Rows from block 5, named by matrix and row number. Rows with one number belong to one channel. Each number is 128 + 24 x the weight over its row's rms, rounded and kept within 0 to 255. All counts start at 0. Numbers have three digits each. After the name is the row's rms in percent of the matrix's.
# filt: filter width-3 conv (model.blocks.5.filt.weight, 256x256x3), inputs 96-119, a 3 kernel for each
# gate: gate width-3 conv (model.blocks.5.gate.weight, 256x256x3), inputs 96-119, a 3 kernel for each
filt.150 099:112181112158102120117131137136129137158114141119170161142146136121115105107130118121106118096107076082132078120101099142172175118157165176183104087125126129153162106102154106130137121104142118129133137087126136151147
filt.151 093:104111129133110089102167107118150148103101127113099139163104088087070113118089108114113145134124066081111082138119105189142160132129113141136093159092127143118118119122135146130133056087132137089132084132080078138117
filt.152 095:135146176127105133164105098123139129126108122111121111142110096121117134113111123119135147136151147133109180117117105159132147105091059149151148123157167101169144138160122106121124124146107111145138149102130151124165
filt.153 102:139128117142144133101138130130126125091146127129143108156172120212146130114117126122133144146164121115139108169115093152162159139121164132143136181124143142140140138095140186123149107119112104125164168153143159135132
filt.154 102:109111219103136131142148140152128143115153124165212149194120158136137125121120112128142132130151093142164166070109136095111135135144134155076085129119127127118113138099133134099144134144121115114090168102112118112098
filt.155 097:084124120109117123125094136089117118132152116129098118159138136147138141147147150126128123124114134142099115094148125154142109094138122106101089147151128120108102099114122122126149160161145116148112143107116117157111
filt.156 100:100082085113129141095120118151150173085122113179138136119120144128181156130139111120155150125136104070138144154156128125106096150120101113103135137143156148133152148108131167114100123111121130084127099135121155133128
filt.157 096:105129153115119135110136134094127142146124108107136151136147125120166115090107102157160183107123117082127127110103071109144135122135093112116169116126129130123117125150138166158152156119135129149119146164161173179113
filt.158 094:173118152159149144174132167175156157108145145106108166166116122107184118153123096131132182127136114159108146187143123174117126122108116142143143080097137114146149145150160094143145108127122094121138157139141115141109
filt.159 099:116113205113131134083122099114126139123096137154109151140140087134149127127134183166121124154084138136109205123146120138163206147125139137129183115159185174115137148133122145124166144086140114118161126091102155141131
filt.160 100:084105116129108114103146121141092118167128145109140111135131099124126161150158135113147159107137098140157107103114081151098128141123161168137135174192102131134149135126098136160105130184149124117127120087103146166152
filt.161 099:169143154104138144154158156083114104102134152105103122139136090105085122154160132120117108098097139145127124131160112115170165127114140127151102114131127153124137119143130128048092127140104183162085136108092081150110
filt.162 096:167100109112113157107135088158123113130116149109135161147078085136100126130156113166183118149140151105117127151130169143126154149133119121119142142169184125129094105100113139123147135118100145160156133137145088135097
filt.163 105:129144095109105149125154135157128128127132125150139122138093122135102130149154150138130097131130138110098131134113135116133133115129101109150115158183158104104121151102086147168192126156158172127136137134139120113108
filt.164 102:154121111125100097152136150125098158139124136126116080150134156145122103146110145113135139134103090180149158118137154109052164172137174153129174109110117132108165163158126130102128157096139141151169102111095096114107
filt.165 098:124138096079104172117100152131130109158124126140140122140115109117129130116116113134180190140141092150148137135150103065137109106112126112141167110121165107130102118076101092141156143147109083097178123124119141134150
filt.166 102:144115115090099155131128159145091126141107093160094124146163101135104092108117104119141129128120119150140147089085085165089125114129113159132147142128114134121071118127118135136142126128158124106163150115153155114128
filt.167 100:126112130100136127160088113142118146101127104112120075143108109127120083154146154130122160165116133106074114138084106146146113126130162088138147110122099116178136093128148102171148091131136114128128077089176110152149
filt.168 100:147107138151128086143113129129158111114147125117095084086103124081073100115113106114098092157125138078125109122175149123087114116114071152143130157177147168130134140101148154117120110111142170165106146161146148140108
filt.169 100:153132134114143110082114115128094141110115098139158157121156113149176111130116123113090124143159125171177132141133113119171156116108122130136147143136143144149149075092120092146107154130115129132107215202126100075104
filt.170 097:140130152116147127126124204146154177108117115151170179152134147149161131145119112061069143116108155128119148146141146134153156106111112136153172163168117130107141115098107158114096151165166105087122175078124119130134
filt.171 101:133080096130134157137139146162124120123107148135118137149121106104102128113117109113168162118135122109115122103170164133118142128115120104151161086104141096099129104086134096108164156098133102145102171134114110103120
filt.172 105:106131157131156117130136212130131113106109097103103103088110099068110090123127104153131152144161144100122132103114164139176174136140127137142130141133124147148118126118132111134120140134116155134146145189185125140138
filt.173 095:125100117095140102103105059128135179128121122106133110119137134109173116138152118099123050130145125132150142097108181061117102110134127110089116154123142129127097153128137168127124112126098105130129139187098145144106
filt.174 100:147113137174131147157124168102111110117124130096110100120135137133114131150131150148109106146122133070133142084135217088101084136146151117102110157125074142142166149102119125139108193181136161120106157147117110132109
filt.175 099:049106129091107143100131119075112131138143122108091107108171112137137117083090072129133110116154154138126158085068075118124105135106132098061124159085101112112085131156139167114113128149123198165132132125079166155101
filt.176 103:090099103135139150128144143105115104124111117190130123139112147147137105098103113160129144111165170114065132126075145194154122125156134128119141139148170129115092128117141153156097131157145136158091174124126134104119
filt.177 094:098135119062157131143123096117105118115107135108099138088150144109124144122124128131152132167124141103126070139122121100145162139125128094109141130102090093080106100095128083112110146157136113138124073128130094106134
filt.178 103:113161114149097120137138145127120117132134138149095110123156142146150121117129127130083095138155186147148114129116117120099095122076098100158198159130157116129097122111120143094148110140167102078113144086114130133137
filt.179 096:085055120155109140151114100109117133124132143144130123131118108126112126115122114113157131118134162167132130154122146080107082117118124096131165151125111115114111108095107113075098086092138119107135132125082085105115
filt.180 103:155143158108098118128111121112133130097122138138118126127111105117180185108138147127131148148109132099100122113103096125103105105099153172101121152093109134084119106102128112167140128096159133162124126161147136158132
filt.181 100:118108108122156109169133105129135140112126132156106082102109101140083135158129156138129101161106137160135198120155134137094146152162150135095120170145109151127116137156119103129129164118105151148169124119132101099092
filt.182 100:150125144103145134111128120129142153126139140156126143117126086108108125115118129108105157120144119196096105144115107145165123159108127131092161125116154143087124157144119135117123155142129141101106116087137121118129
filt.183 103:138146118131115126128145137166162169160129137159131129148133121190116075131117108108145131135131135185119108183129124145091149150119114117119131123119132118124118146116104141143108123122130127144149158145138142126127
filt.184 104:149136145124103126156108084110131126138163153097103128097097107108145149132159144123125149167161165114119083146097089122111135116138155104080095101120132139139144128105135114190153129137137126142131102131101101148110
filt.185 099:161133157145123146103095101159152133127120097096115114090134110160114124119153126118100094107123130090122083182146149178150162090116099137120135155198161146178146134158109153148151147158175174168153145125128110130109
filt.186 105:113153156119127126085099140121119129165127119097103096131129157114112127120108113121134109101115119079124161097138124099130163144137142143157101156089121102135162157178115105137145099111155164108148140088108115162157
filt.187 102:131162138146169155134104123109133141138126116133110109161158129160130113134118131130113121149116099164173137150159118145140127113105104131130146128089118093065078086134109154138095189158124143191096145147152164136156
filt.188 105:114136136139144177158135084125128108139140185128111175135117159147114122113110123118121124114103127124139159153132174156152164122176130106140113129155102131133134127099121158093087123149098153147117151130116103122104
filt.189 104:146085117081119144153118144168120112103123144140156126186148110108091121131112119124125073148153120127136138077110137135091116126156117133078087139174123144127136150132143123141155129157121118149128083103082081129118
filt.190 101:196140145098098097104152158126122121161122140113083144112102122133138126114145125138146132091151109114077096154126128145142124114132127127114128132155126088119139147121128082166125099126124130079128114100117161164095
filt.191 100:130123039095102115146154037158119135162085105108122143153092165146143119138106123144118144144135099105176116109168067112190105135141125091090112183118104134123153155147104138137128129134155098093131108113141118130109
filt.192 102:093091114097110122145127094115115118125114126082082133125114134123133111110133092109126134116140118080104083103107091159104100113108101088137152128103139060120116115113166114073141153165139105095187141129153114109143
filt.193 104:142123126156136124136145095147105096129122125169155141141126088097137157117129125128122078110123112137132112126172104145154095177141150101149174154135116117169129135108146140088071124122086098089119169160147168141124
filt.194 104:143124150168141157155103168126141107124131123136138171136127160126153145137111142134101101122137125180121115163162161151134179168152159134131149091120095108128137125116101121117126150147146098072128107085082072106133
filt.195 098:134123118082143086147124130142140163118120132151137102158090112112111088102107103164130159136160159129132105108145137106084074131149156130134161186137171141140126127091120147122142128142172137127154175162131119113140
filt.196 102:112126145133113145179126143153120143150144133131118177122132115159120144173139137147143165119134077141087102114127111123143081117173160106159140153123099100137170073100079163127169143107131084094169116096155105128137
filt.197 101:144133139106145144168108147112078102151113126141127189128126141121142150165139154106114124116133134103130189104136102115136103114132131133137098137143179170130177112123136132118144155142135171159159115102154168166129
filt.198 104:096120147124133129083139153102138138101113136089149105127129122149147136144122128112116088139164140140134113143138143089090110101125117115111120140131077112158147124112160140109061124159167161157112158158119150125103
filt.199 096:126081082159114143115144112110125125145132115162150111148141097139121099162162154121115149156142046161149124176114108138132149133125142129136137131139153118158129118125153097162136159145161117095146138127112152141106
filt.200 096:118125116118146119149137107090102085103154145090166123101152134114133135141167160116167062146109121127104083144173132119146127114130091091114123143134086146125132126162138151152093137109085098142100122115154122161180
filt.201 101:128104115128145135075105105112131131109103109140121162152137172156126153152142145148109130131128134123137198130165149109130118180161160134191147078150114126150133117096135128105108139172151119173122118148160097135164
filt.202 101:162150169166163151131126120108080119156141139146126129126092126151172178105116142152135148130148119170177136095158151181148147140131136131130123126149090100122132145114146146100163147129151115141149171152152135127182
filt.203 100:116164139079111149152161118121126113159134159119106096140177135138172147104109126113087098128112133124130139116150128133128127083097064144125118115109092137134156136121147093086090125114169175143137093126123112123157
filt.204 104:141098093114132178118150121121088117155134111059111117145154145092106125129130134107121144130119129137160162134139135153138121110085112118125130129120122110155112092074122097101157171096110121126181081102115133089109
filt.205 098:107110176128146088112161106119119148122141126124063068144164088118112110119144148144103147078115106135124120155106120047075121084127142128121142162071133140123096097109127130109112141092146105123148121117143113134148
filt.206 100:124110097148109132150135158145119159126143159110136147183138147182113137140157126157136128114114113114122120119128118175102126141104100183139142119109113159155130111102130157117094148149129147190116154095122120129097
filt.207 096:133099110106131108103143135152129118116110112122119102099074096082126122111104129127100094091133107071106122067130125109092115104115127063078123109132129157116175099087101175141145140136123129101115093116172119094121
filt.208 101:162116130112114080147113155142131128084122111161134116119118110158124098122115086115102120152122086136132144190168130135131134143100115159129112122063118153135154100112123147106141097117081095129070166148115134130123
filt.209 102:101128098164152124077112115162144163145151136112092118140090099105134129118089091120084124120162144087094124125086137141149105123128120123127095118117140118125132162120127099112101190172139111159105129137142135161156
filt.210 103:124107103121122150097125127124150141114123113130100137110106120158102119118102105101112140163157127181155079153161122162178107108109132121132182185139162153143100124144131072082145119128112131107161149095100107118128
filt.211 100:145193121131143131085145141130147139129124116136113139122113146141147140088141124129119119132141123173114133111144091179205126126155143148147137111134100126111119128126118085128119141109164139113159106112135167126110
filt.212 101:088108131142137146090109088116117120133116095111121095163162134157144140097129127099143147148147136170158113159147169085136090136105108101149128159142110127114124125155116166110050110138125135127145144140151180138119
filt.213 102:099124122120131117149132109145123136102102105185117135189141150135123097156118119190160130105133111147126176122145134142141120142132119121112163170144109094116108084136112108107161128107117128111165124118146130151102
filt.214 101:138141155140143153131120135067111131125127124086160099120128148120100119129102090119128101111145146085147095138135121102122133113110147182108111119160160105093114145127118131105116131168107108102105106148113112100136
filt.215 096:149143121123145149141092142108119135169122119141096174137149108159108117125147153164148153130096125122132166114165160115130120133124133196155105107100119151127183162139124081100131125114137155119167114145164157099095
filt.216 095:145134148110113131153161118132141171111148134142154163080131112112147160105107121134168121083123171147158114111147131122115145129129126110148151116119134069100107162161134143107119128121121179175116127121073108152137
filt.217 096:113099108167151140094115128157126135180131147151140112119123141166137117129138116170136099162128154102151107132114120113120091147093120125109109148138124117132115174128157122132097109118144181139150069076097160143159
filt.218 092:108113121119093122135144113132150137166141133099150119112181134145082104178168175142133126121112111174156117138131116169133137166156149172138169125110100127132090159116070131114117161165128134139133097123111137148129
filt.219 102:132107151105094104124125186128116165124129142112098172136165182095120149094115130116130206107109154092119117139087112126130142124145150132103150135109112089127139125142122139081132143125089159125103146138126100125122
filt.220 090:146158129115144149173146119087087069122136121110113133119129092137111127119127107148145117152151141153108121170138085153108151103105100143159133107107133147133133082079202101144123025100098183122143113103115128132107
filt.221 097:114126145130106117124102137130107102128106125107105124103143130137124150083110105126131131146089131128136106075074084147094135156142168114062111125134131130131176114106121104116110098133189163152145177156130171154141
filt.222 096:134131138136131140101108149097145156128116127171140160141123138116133152144118121080150104108099114153150141124130117108156151156152149138124080146147138118134127143144080125105121103087136143161132068157123130125129
filt.223 094:110135134090094091101156113142110089132155171169132112124152123148135132100093112125137146143133138163142100116118125142125170133126111144142156109104131103082121148149134142116141091102107137161149120127130110102142
filt.224 103:121151108160127106116150112098091118166162156135068089144130109148111160118119139113121142120120150130133111154112136174136125089089121133179124162129146126102072131130108111095114158093145119077094046033144122146135
filt.225 100:097135117124120131160144128128118135124131101100130109115150098182141131145115106165143134112132122104099082135096151118095113103143129101121125152164160120127122113104145098108093116111116108109092156117141134106111
filt.226 096:107109124158116112158157122158179185129134146125149164131177169179157135123122110169125166149118093150155135145150156153157134152128107143132136104149152148127135188135178156140145143118104130198131100129124125157143
filt.227 105:125163150089103119081145129131111101135121151110149120103113121107140101133129124135082141128111146128112128131135121129135128139128112109151147115151086105170141142162152117154090138121113125150119133111072149147133
filt.228 097:143116114113124131114122106095096125133156142128117083130102085075130097114134120137109122092120120096123141130169103158115164118136145090162159102114104092089079122116071107099078098094119114157153114148149124140113
filt.229 100:121167092156156130100108129121144143138126106113112124103123082109106114130122144126145132121080098174138125115174113124186169108130134121113129117079086130097121127161156106154122149108156120139168157072131104104100
filt.230 098:101123164051097113135153141150152168177115129116131099122106143114126127163134136209153122144139178142091137118124146096102142125101127121173127162149159142137141136114119113128130116117129129124142138127141130124119
filt.231 102:086100107136131145127116167129140152130141119165172119109113129115112139146108121135119116100090132100135145145167140160135199130123140137167141171115080105107140143155093148128144091112095124079090089091124129124111
filt.232 100:134129120161163110121134109114106104168119125126151142148097133125116132119138118133127122099132079119117081106124143116138135079115112151146125148173147123107134129165157097148165135155111115138148113098170143132119
filt.233 100:141128126132104114146126122144098121124112105119165185096129133170098144157111149121128141121133115052059114143139134159125128138112153136151145191155152114127113114112150144154137111132117192132092088104117169138112
filt.234 100:120128139162154151159120165153156098143121119161140123100124131121118142132139133163135175135140141137128126126120162153177134156149136137139127126159127101085134096084095119135146112121137121135112124111138136120136
filt.235 104:134105134138176150177112127138139161140156153077125136127145141120122121111137146093103118149129168116109111107119132151141173123149145155088142182179156096124196096094140110121100116088142140096098075112087102126131
filt.236 105:133120139121127135152096130153138133128103095107147163108094092124130122107094110135118138162149124128095111161149095123151152095142124068097082141140100125113148110123138172147107120129124160102089120141132126152163
filt.237 100:094111097124102106142092094126113122113142132141119139118104140113145107136126130128162162162162137107098108082116109069099110101131130103119157113139135152150182130115077102091087175142154078111155089095124131086083
filt.238 103:127160088141127116168130128128125174122096118142127129129079088145129124114120125160122161151144120121126096164074118168155125114125157130107097167109143155119110119176093188122092142109128162128090147113074158137147
gate.150 100:127152139086109129132132165087103126077097091149105184111097122080119143139134115109092122110129126091115132089084104122151158146135101110112116128145093089115106115154141097128129125140163103131147085118137112120149
gate.151 096:119127110119089111094136161156112158122100161122068142083122177110120140107125149158111156147091085151128109151115113117142171136099103125135136130142156108122168096112090118129114111102117092146134089071096083097113
gate.152 095:156138123064095082098127118109107133126118127160141120154138123165146138131121129130114077108077122149113090143170154108094135146163117147125138081130130187131123152143143184158152146151112140114100109153148103118144
gate.153 100:090128125089102156094120168159112115099092147180124123160114153098123137105139146139138140099112124088102163145172151145102138120111137143080095121149125116115107142134097152123121116106110087087114151153182154099103
gate.154 098:114114122135133169123120150112133114152142133175169101138119148155141112159143133115138118177150145107135137133155111105139138119115121131136100155075111136157114127134099129147107144102151176079072139147107125104156
gate.155 095:156145148134108122164146132131144140123159119110139092134182134174157111160145131156163136176194136160111119143163102094132106154137111096143129165164144136129095165122132104101095152146133142117123091099077089127160
gate.156 103:163160116138112142159137092120135129147150113155113103129092140091130082103145137109151170148116120195173133091095132154160086121103147137094116171095134127117107099127145152137130156182182133135103177165112076130116
gate.157 099:134169172129161135122124134107117101140142108138153170136101100093095081160138130110100123164138154155105140113109110137099102124157143161157150123110107176142113145121083130138113152105074157140176162170150154137098
gate.158 101:160166103100119123098133121136098150109122129127128144152168121127133122134142107093145113148133123096111146124119127109089101133092095156161141185106126122110111129148118105131150139091094157191172117093129124110118
gate.159 097:110133137124147182126139119148120122096146162093119151087112135115134125168143124075106102127123118129171114078123087140142116125130139137144096129092085111128100067108177119141147113131082100080146108124149136169153
gate.160 098:121154149109137133098108137146082125113135128158110114154115116137164148093118120131104114097138069162130051127050091145152144168139168133156130140159113153127109121099116141129099082126127136153146182171100132138133
gate.161 095:166155125146123113112135070154132139131097158124105131123164154096108111142150115121147181117136131155136115167154138158146098146143137105131124134116125113142129122185145097080127104108139069107109105074128143116106
gate.162 100:137139161133111131135152135112112152151134153175159150167117141146127160107139143126126146169132094133103137034101156163124143130101141138099105148121131118129121121106108129144185144110133136168124099098098138117129
gate.163 100:118113102151121095141118122112104110165135125138120157130137095137145087144145133148142107111060092097132123159128138076135108133109101124120151119123070111150158131135161174118170112142132115083093125095122127136126
gate.164 104:114094144117144116176104186146147187133115084116121138135167102106111127123139104170146139157157136096077159095170181155123073159152131139154135134128158133168106086120122156145125167145093147125122110080118137131131
gate.165 100:082156133158159134160150092138143117112138110129165146167141143132169142141126120132163170126164133116107108154188147143137128145133097162181144093119057135128164099144095174167114093113141135120094110090112132156132
gate.166 104:141165081114078109102105147107130132130135135087109062136134146129112111116127103168166128099097092152152131142151084101115094126171168124112145166075139134140130155143176139082112116139129133143156099068110138105142
gate.167 103:131166145118149116103149187105131126130133132112111171100077098119161146165147165103109142116132136136136097099128131167187152166149124109121139149079134119110102139147148154136134183121129154135170117063066116116143
gate.168 098:147153116108100124121166143105152140138137181135167085094123109114163174152168129106140092117103108099134095143168148141120128135121133145108125095114161125137159115132113120139128107125146120093173089091138151136147
gate.169 103:106152121112122095165158107145129110089135144128131108149166178124149128127142155075128155135144115135133110146135100103142083115116080108129128178085148170175154138131107108121160109137148152149145122121160165171167
gate.170 096:146139118150128128127157129156177149149127112102118113131139158169164143127132138188143137122157122126185146125123141165153119179158113155119117070088111127150162112119161076080104102115129113113083125150159149112086
gate.171 097:141141116121126161151225183174161172136137150137087155118135139167150156114146118084111147100092111109115117115122125138159138149116159125184129124110144058129089168161157156162115096143112132143157146119153185138147
gate.172 103:129121110161100126101117091145135074118137134126094158112076105078132155131128107166129144090122120088068115150167154097153110117125109121118109096133200111143137160149135190124120153126141130113130087084143138118125
gate.173 096:153153158176104081115133146125122121153145127166155111159135148139139106150131140082101093136120112136117142136161156087119127132101136128102069157078108123115125076120119129106166138182161145140149129113136141123091
gate.174 097:185170127126125109115130124121111131141101117091125106135117112163168125141150163128186162158142139147193107122108116130091077122164107140127099097104109169123147118115139116155173134159107109165122112122113136159187
gate.175 100:138141110124162125168163178143134144125106115129104094141179155112108135107104121124141112105099127126096100167104131118170111116122116112106096135165130115100133147136130119163104142130137135139153168114147133148172
gate.176 098:133139117127128156118140121092118115119152121140136109121131122133134147124136126098125098137125143140145137118142106139136135100146124148159149105147118157147130135129089129146139114118151095119149095139133115110120
gate.177 104:117131212151157167120082117130109140128114115165130138114136112163187135106120147107164154158133103132118134108173077142099149131169135144142144136095119134148121166115145158172155104102126106153126111137161141118124
gate.178 098:149113166128122118137095126125114109081113123121112103109145129115108161140130114116114099152093184104108137064133187137132125151139116112129134149205126140145100144133178111152142095121085134095127118103106113130123
gate.179 102:125141148069101106086108149136139146142144141155171160168168134132142128122158178163148092115145132140179127115164147150121117081106142132148148091131117181152129119109133131143193079116113097153142095152084089119102
gate.180 102:151136144135164153152132137145119111120134158117125133083105162176151158107099126109135169143159179115084124139099162121128097159150136116078095108085153117115113115112144168131123097055063158152119168067088147125149
gate.181 097:084120099161116119093137168144169110155104140085119112183131153159156141126111083170162169123132095158115105130111090112152155166143138124135147135135124139143136139093102107171133127092135143175137086152109072174094
gate.182 104:078118118147112118126171183173155134115136136093098114139127132120122128125126115138149141160146082137147177148129094090108129141122147105153143138126089113112152132093090127132111149130138112086105126117078166141152
gate.183 104:085121125158089099132058106083082101103099119149154182099130140148144130121130098091109116114146130109131154180120186107093128141124096126129138169131092123151131159118101139121114196134131151143111169161152119117107
gate.184 103:134136155108103127141139144108149103110108109088129101100118105111081134103090112117118124082125121099127130110123069148099138120112128126133151139121163144105106118160162107080124135183166074100123146129161117090114
gate.185 097:109121119088078142084095109148164180115106125132132150147149123119095142111114158115123118144129129116158190109069105128108136136117161102101097159109119148156149129107131122133125117128146123137109113090086138132124
gate.186 107:113064129133132140107107105100125145116125111160100126125122118105117146087085122132140131133122139056090136149140141092092140150140144118109126129148112159108113153141142133137108080129118119158117144198185119149131
gate.187 104:107148116154153118097161152106131124129133137092085134113145146137109101121120109102126125131141111120170190149178130148146077115141092144129133119131131108131150136108131156110167158151124159162137112124134122115088
gate.188 103:083100111129122137127094123126140160111129132139100096130128119162142163131095110072097112113109055066106088122074093106153186121136149088168108110096079153140138159149167147150137128174166114134145078125084124136106
gate.189 107:172130151131093099173148150114128119149170143161117110150140163174149137144127140109148153142124119194140182107134111133139115148129087106111122094111118109133159132130134135130125079152132109136137106136101103172143
gate.190 101:134139122129112132114116134116110065130134127181109143095110139129078106155155158175140112096116111154113104152123094133116153142092112193152188116154136105121129145111120049065107084131146116149139094119122154134119
gate.191 101:133151141124166150123118141127129115140102103172105107155083134129136110101109123130094099141103098179144136124158153128142153146148116132151140200142143130130132172156131126117124140140135157151181129134103127116130
gate.192 100:155133129126135161109100101126147126135129138153133110126155135183157162129128130165138119179148159140133218123098179147100119127170184147097121137145092083106106147122140163144143107124107140150172161144130141122134
gate.193 103:170126158151097130166157145133161161133128145115060109150130171116129121128144147137130132154132127157127205153123100087132135132122107146133184104132157138113127161152145109110130102123085108118143140134156089109106
gate.194 099:108151146129147149102134150131132154138142156146207187112144131113172176127129117114163137156139118146149160172154140080105158131140144116125132105100093138153107140150106109106140159141163150080086095139133129098137
gate.195 104:061153129156124117100139097118132125111149108098141132157122176117082104111128119133145086118122110180171137148197121122101110118150106111083090148119131118107139086129137129128091142096088140130110119109124164117120
gate.196 099:116102119124105128129146145151137087139144115121142120093084079116136128101090100130116113111126083120134119143130081140104141125106137154143198097124115148152142117142103096117140143121113133158183118104119111119113
gate.197 104:151140127158130145116144139103090105142133130135124149139152128115142118106128131119149124116116113105096081127088088114139028124111093080125114102090068153155134159123137177157124110134134104141143107129115127134126
gate.198 102:088096108141148140146110121150119141144100071101124121163185165130092089121138132134111124155128122148151149187146152115188149138128113118115127158161151146116121149163145132101156146125154102099124148156129130139163
gate.199 104:122099046109124116143193172104096107158149118117114125139111145074133105150107114135147151117095085115112074079133128156118113118154163121131135096130106112098087143140147104110139093085092147094144141114101105109169
gate.200 093:138120128132099120118130143156131122098118107176123114103125126074115148129145134162117134119124118105118087139143103116168102148109146166107095125097159105127112146114118112162175118143166127115113141157099172162118
gate.201 096:101115183183144169089101155154146108142138143188190163105168148135137132130139140119100105141139130129121123164165157071156143177145121133122128190084144134148127125077095110105159139100090143113135178160164086083106
gate.202 095:125128147116089105127117097145117104126138129080123140159150113158115148173162190108109063159134108158130175132144122090134139135125148125144123136128125110148123101152130127127135185151165125102138143160134105116129
gate.203 098:147128148156123121109166143128109110130145132060109140114119139129152126165106092078101145128118105110096162148125178120138156104096112124124151102138161096138133127150120111175132103124143160146174109096134078073073
gate.204 097:134129157137116132115111132091095111160113105094119151093149140109097129132128153136118165106119131133131099135157099142169100122132130116094162123114133140173141125119105082065176146112116120173117110149131167151170
gate.205 100:131115080156116099155118129135098124099135101155163150043059107175147105106131108113141158137138123162096134163126133115137093104130100164147125095159171122148121140097107131139129122116120124124148064152125117132128
gate.206 092:117121065133135097125118124151164151139144156040049102112098103149136138142126145091114103138117138117127102164143134125121080141136124132122081139130105127139091192177194104129139135144148140157100081107081164132153
gate.207 098:126122137107149110142118149131112119134142132115162123084125106147129147154192147119162164170146132157123090190184168109099081125118154125163119129122131116125085097127123166136125126114067132149117174190151131116106
gate.208 101:136113151120127150107142098089110114112100101057083105111092114116153143106111112116077098112122151117130140128160126141127135123121130086068113184142145159094123153130089111132096076121095118133112095094104138121133
gate.209 099:161163121116107099157145138131144159151158151175197119145176126124168142123123106175141114137130135139126167151166171133188175162160120138118144098082104110137136112128122131128113165116113146093103091159106141155156
gate.210 096:143106140142141132111078136126115122106090142132119144107122113105099131100106105105126126148122096079090113129123066142128093104131124134131177169135091098114101112127136105142115126122095133105130141127128121131071
gate.211 100:127092138114125119181105092118116171107126152133137150081073115111098148149115128154175158147128131138130128123103141135098107131150151126159171120142134134142141122153134095184151145145107129106113121133094126132128
gate.212 099:112084110146126126171163128087126102165116118141117176102159121124059122102107126150108119158135138145114125163183126125102107109112149164146104122164160097106113136133173166111189121124127167165173133168144153125160
gate.213 098:123157125177148115095151166149112123105117116136159149123137124125152119094108137127141129103110081122133156145131164170137146124084119117128090131113167148140090148153147116077102127087116125119152103127112119148111
gate.214 099:110112191157150129140126152166168143108108141105140166130136162109137151146123125105161151133092108146150133163120113122136146121127124118137129108167133147123143131136129118144146151158139137116138084120125155103147
gate.215 103:161133140121169133103107129113138107118094109133115122124135120109086143139122135133124163145127110165149173092114148164153172125133117155119154108125106095079110135141109090088094132087077090121106157082103110094105
gate.216 096:113146127138151152132134112125160126160106145140123109069117105133135102155127123135125116132159131109141142135151098128146087152133148157153112135120129125094116117100112117123134108112126130129129118123143135131126
gate.217 096:108151174120153155112128169134128157123130147116120083176149168116113141114145133122124145120113065090080139150146194145147134092080111142120123142139133171172165114143139138113091133129084111128129104111132147133126
gate.218 102:142088079113132139136164178140114106160135139159172081132140109159146166140112112143107138135107155091123130151150158114160131136146145173143122160150135142166127126100090138159153122105148111088101143100137091084089
gate.219 100:109102088110135118106124123128133142124113112095159109153098121089135137111101141115139099107076063151142120131105114096131097126142139103129061175157121135119091103097085113092188120135112135158057140125157124134107
gate.220 098:103140191122120134123143142116148129153143142112143151158131108151114151127118144145130094111075121118120169103088136153144141125131129112122127130134151133101128133125101136144150159104117138128138136164113123116125
gate.221 097:132137164117126122110161168174183149103142139177179203184151111111166168165161150132140150162154192139177125157140201033077110139086097105150131184154117136116137128128152127156112094116063110150120110135121130114167
gate.222 104:113107100127104128097140130160150136133133118131133132146139118148157167134121149140133131123136136125101103100097121131127172126093114148143160133113135153138142103076120123122091115101137146139108134172185141128106
gate.223 099:155166171101118132108142131138121103135145165121115113105159163105114153125126134153150168091100098081131120185111114147103113151143109158117145044106140097094130125121110096084122138144135075131116091128129132099118
gate.224 102:102124107133150114105077128110129156125129143121154120165121112133122127148141106111140154106136147116109165130118132149123138152147143106123133166138106141116120101089133134130147077088146122110123138134089176159144
gate.225 102:097114123136146118114154161147150118129134164156111125137132143156143125123125113119133110138105116163145118162135136123143157166168123115096136116179104139141147111173148153096127136126139157176143120109052113120117
gate.226 102:133143114111133156150102092118125146094095115167143158126111128151143165155148127127151108165130135144148189099146120145120133114104131104113124134105104119096141108105099116166162110114189130128120144147173095102115
gate.227 096:120152131133131155128093115122103134116101120123121103147110123128112107091116121090091126070102117155130144087122099120113138090120115091086124148133131120139131173134104129107097086144113180111145191140105153142133
gate.228 100:128110088141139101092086108103134151152136122098095115134136124103130147086102135105082141140116118145143143114144156121130114121124131137069071117196151138125085125162107120133154138153143076086103152123112091099128
gate.229 102:119099107127154156143134143117141151102086108180142160095091126098084102109132145104163130104098123131094123114147141131125121077118105171124158099111126114087090136104117106111103153138167100105107121184114112089117
gate.230 099:145160172152139120179104111132127115107132145137113108145131159107110124149156141130136131161121153105129190133135153126146126111149101105152133166144113120102140106168165096170089121162146099133150143126077129120118
gate.231 100:153095106149171142135138123133105108155149134103135074101105071111140117123101100103138113102119138125123084141145134101109136117132125125140110077125151098147157139152137104134066123122152099095069099052088139140164
gate.232 100:217165161140121106127060113134110117119130125152125168123122165113115110149137178132109118133119111118147149159155146125121134124116113137148116161114127127133166173138119167104183160130146156122112116162100128112141
gate.233 101:127158123098112149094138094118127102099144124141155138150159127142136119142149127144150124112111119094161112132136114063074103112134134106099087156098086116118093091129120142152152111153155084148113139140107156112104
gate.234 103:121094111115120137150142097092070084136130110095116085135134122130159123084120095097100099144127134137138140104139112109107124115097102136134104110105171117131129128116168099141132115136138138130108123118158153122122
gate.235 101:117127105124133091120078133113170141143106108163074098105145106065135125117122134140146138185146106123122109110144107094151145120110140143103160110097092145139129116117088074120134132110121108154159121139130136096158
gate.236 098:134125098179143108121107084138166120132159150111090144135146141107124119139132121120146150141118119093073077131153089137139108095093095116145127102117144134131183130099121129100151113084082148130142122149135100118154
gate.237 104:157127144114105121177144114138113130115116128103130138137128097139126141127097110144152163140098115196159154126147148092158118119122134130139200102137119133128125134144129141194192126122130061126123103086108132139118
gate.238 102:126085134086134099155102196151126154120139128156182147115151099159102147120103123172139116139092160122133154127122149106138125109117110151171165156145097131100091124113116169094113153114113096101088141106111137106118